Rows from block 2 of a small image embedding model, named by matrix and row number. Rows with one number belong to one neuron. Each number is 128 + 32 x the weight over its row's rms, rounded and kept within 0 to 255. All counts start at 0. Numbers have three digits each. After the name is the row's rms in percent of the matrix's.
Before each neuron's rows are labels from the 100 images, of 14848, where the neuron reaches its highest value: "responds to" is what is common among them; "lies over" is the class under the peak. Only what is clearly more common there than usual is listed. The data: flat shapes of many kinds, plain or patterned, on busy backdrops.
# fc1: MLP up (model.blocks.2.mlp.fc1.weight, 1536x384), inputs 0-95
# fc2: MLP down (model.blocks.2.mlp.fc2.weight, 384x1536, transposed), outputs 0-95

responds to: gear; largest shape: gear
lies over: gear
fc1.561 097:161063076069057160096099092097126147131076070111178127137100191154109181116125155164129134145166131110169071098151082167163145069159136118087102147127120113085141120156146152146102135104115131146125100070144168135141143126151121188112146134093149183158084126101104143130111113150150066084
fc2.561 101:129212100144088188121072105115122154105151158128143169198076122130158080151159152108104081159137140179122058159167106099072089183167103165084168117162136149080106121128136118151082133109128118115148108055128135133141141117096134162112103149133140175109076125132142141123127111117141130083

responds to: gear; largest shape: gear
lies over: gear
fc1.591 092:106144099088082100183091159133151150115107072115121121127127053140071199094163170101135113175186186149126151128183099112181142119189161116174139148133150110099162137090182145141175084144188162118119099186114165087162124134114146102135138133115136099120117118155178145197113137121158095156
fc2.591 096:117131134126108112128084034123123143186118117185114119124170177154093102155076117087100133126123101090116116141132092088180174169165138140127111108168131149090166116123131176102214105156106155112165095132151111154108134083099136122082146110099128161100131113145178135148096128133167168137

responds to: gear; its colour: green
lies over: gear
fc1.42 082:109136148149063086180115112166175140128150126108160124169066114119112128126160110103032118156111140169172156104097097190098104128106135118120142137161193156113183088162115058159159095107098078085104132158096140146200075123171175162096156106145171120101119114055131153118128121080111136117
fc2.42 088:144112135137102167184110082146065125100096078116173079151128175130107148111106122126122151077102091128119092112114143194118202153144092121151098134112117089124115136180076128096162130142118137133123128103103145200085190178119100151144174128112090148119166143018125108178163136115081126089

responds to: gear; its colour: blue
lies over: gear
fc1.722 101:157202150153144124120097176109071103115134108140087108146152107127155111140142122109145115154168178111145083179111109078129156114093136187080131159133077150115146110117125113137186086132191127134149070159170141136063191121146098113120182135207149084084196184135173158115158115235114059126
fc2.722 095:125105140149068136129097121059172163162127086108184142098128146167144125083153101055119130078117186133191145097109085115105185133081140087159144144160149108144187121044124118067116135138145181114164096136131159100123130066123138067132135135140117185099115116061089127168119121198130090148

responds to: ring; largest shape: ring
lies over: ring
fc1.450 104:114088165123141157128096105123113120158121105125142115068146129158133154114099150101095116092142103134157122101119110140089136137150102187179168139119101100104134144153089148120104100122112145142112166122213086152181098157155134077079146162087128124101148116147104103159131155062101130102
fc2.450 099:148116227149099078154056099111122115087133159150162171081141131141116182073180096195097128112170118159079145120124087100110166130110139169141129102148158159130168145093071137136117169166155151159098137124141142082118144168105105108115170139165125090186131123160128159122139112167136143132

responds to: frame; ring
lies over: frame
fc1.196 086:134182216107166143141153069099074027101124174123152139109154090212100121126162171080096110118107168158119123066143092143144157148131146082116140150170126138103089100127144133132120137136161129130106142131147161136126116141097155096112135077153141148105172176112129185178091142129108135140
fc2.196 097:131151076105124121209082117161173158113162117163117079216160102097116186129120181151097079166057115103079103119160139106079065117142135101122111122096121078078140084147116169141146147140092142100082084136125083145166104111083117090119137114118113190126129163113134119117089149195109141167

responds to: ring
lies over: ring
fc1.751 095:166135129091069145169140111137180105157136182113142096073107109156090161164085103104131124172120095120169113139198079124100114122131108142125096089165120180076119130112134037088140138109097139208098135136118163108122130145123156082087129127106116093095163155163106154148116128100145198152
fc2.751 096:119175134141108101036061126138092126084116105098162133122189137148141090165112155144128104155103124092099125111142142165126203087179135191122123128144120107166105161140138130086095099119177121102082149127131083119145123109113140129106148130066154160119101099137117092116101185179081167145

responds to: yellow shape; gear; its colour: yellow
lies over: gear
fc1.259 106:109138167174146149130097194072149101162115156150106130105126177112148134147130095040178118152149184103096110148080208119112121208149092115086153192156113080178108097145139175084089131111149136101168123146141100157108190097129053147133105153122177203067132183114190090139036101135079123156
fc2.259 107:111085133128101143147169108133123113118135152118144145117075063117085147143132105107116152156167105137114079127164135120144075135151116120162100093085116149107080108086140115020131114130179037105099150131095135094186096194102153140133162139165090150090090145134118127136104120063121167120

responds to: red shape; gear; count: five
lies over: gear
fc1.447 102:113130181182179173077120111093139104094149114108147140178134183131063105157088159127153101142075134091174088119134105114131174112109120071191070124114096128163140115084167140142129169106107197180111117134116085148128133120132158104141117126089148171107154150158123092188081195132102153158
fc2.447 103:129165106151126075083134123057143145129134103139045111057135151109181136084124131090050129113169149137132150150119114148125113096156113130149144118148125132095173164113113151141136156124134160101217090151104071136124122114174121148096131106109082106060145088114115091174133152114144103116

responds to: flower
lies over: flower
fc1.707 099:166152159132103157125142155104093154112101097134159104144080092178118175096115131080086156105154113110125078156136102138135146100111120131156162161213086141166099085115075129115156139122137031151178119100165162115121156148179142109084152165117170167095157082172092125157097125131123128175
fc2.707 105:118176151114157154137097185129169131138160113134148071119097152187190139068090132139132079143123146175119185119132104122153120102209194124132127142111134153113178092169091062109159133136174157126134178159135113110168140078129170133121154107101129028165101083138098105132154134090075134091

responds to: yellow shape; gear; its colour: yellow; largest shape: gear
lies over: gear
fc1.413 084:125132112137098168103149161127180123155152117178145088162178116124138108105180143123105077106134131074109112124134104132063100184108176144116119178130122136117137116112118089150101125130081149131126093121098091084129064124153100110125154098137036190151185126087197139082112144150124118137
fc2.413 086:081176152147093181050072147156087207139164175131107110099150114092139101113153139106066084067198120126114088136183104143116103108151184129070123109097136213143182112140158183090155192068099148132099075139143155094162159097174113085182155139135098120073133104184050125116114142128118103135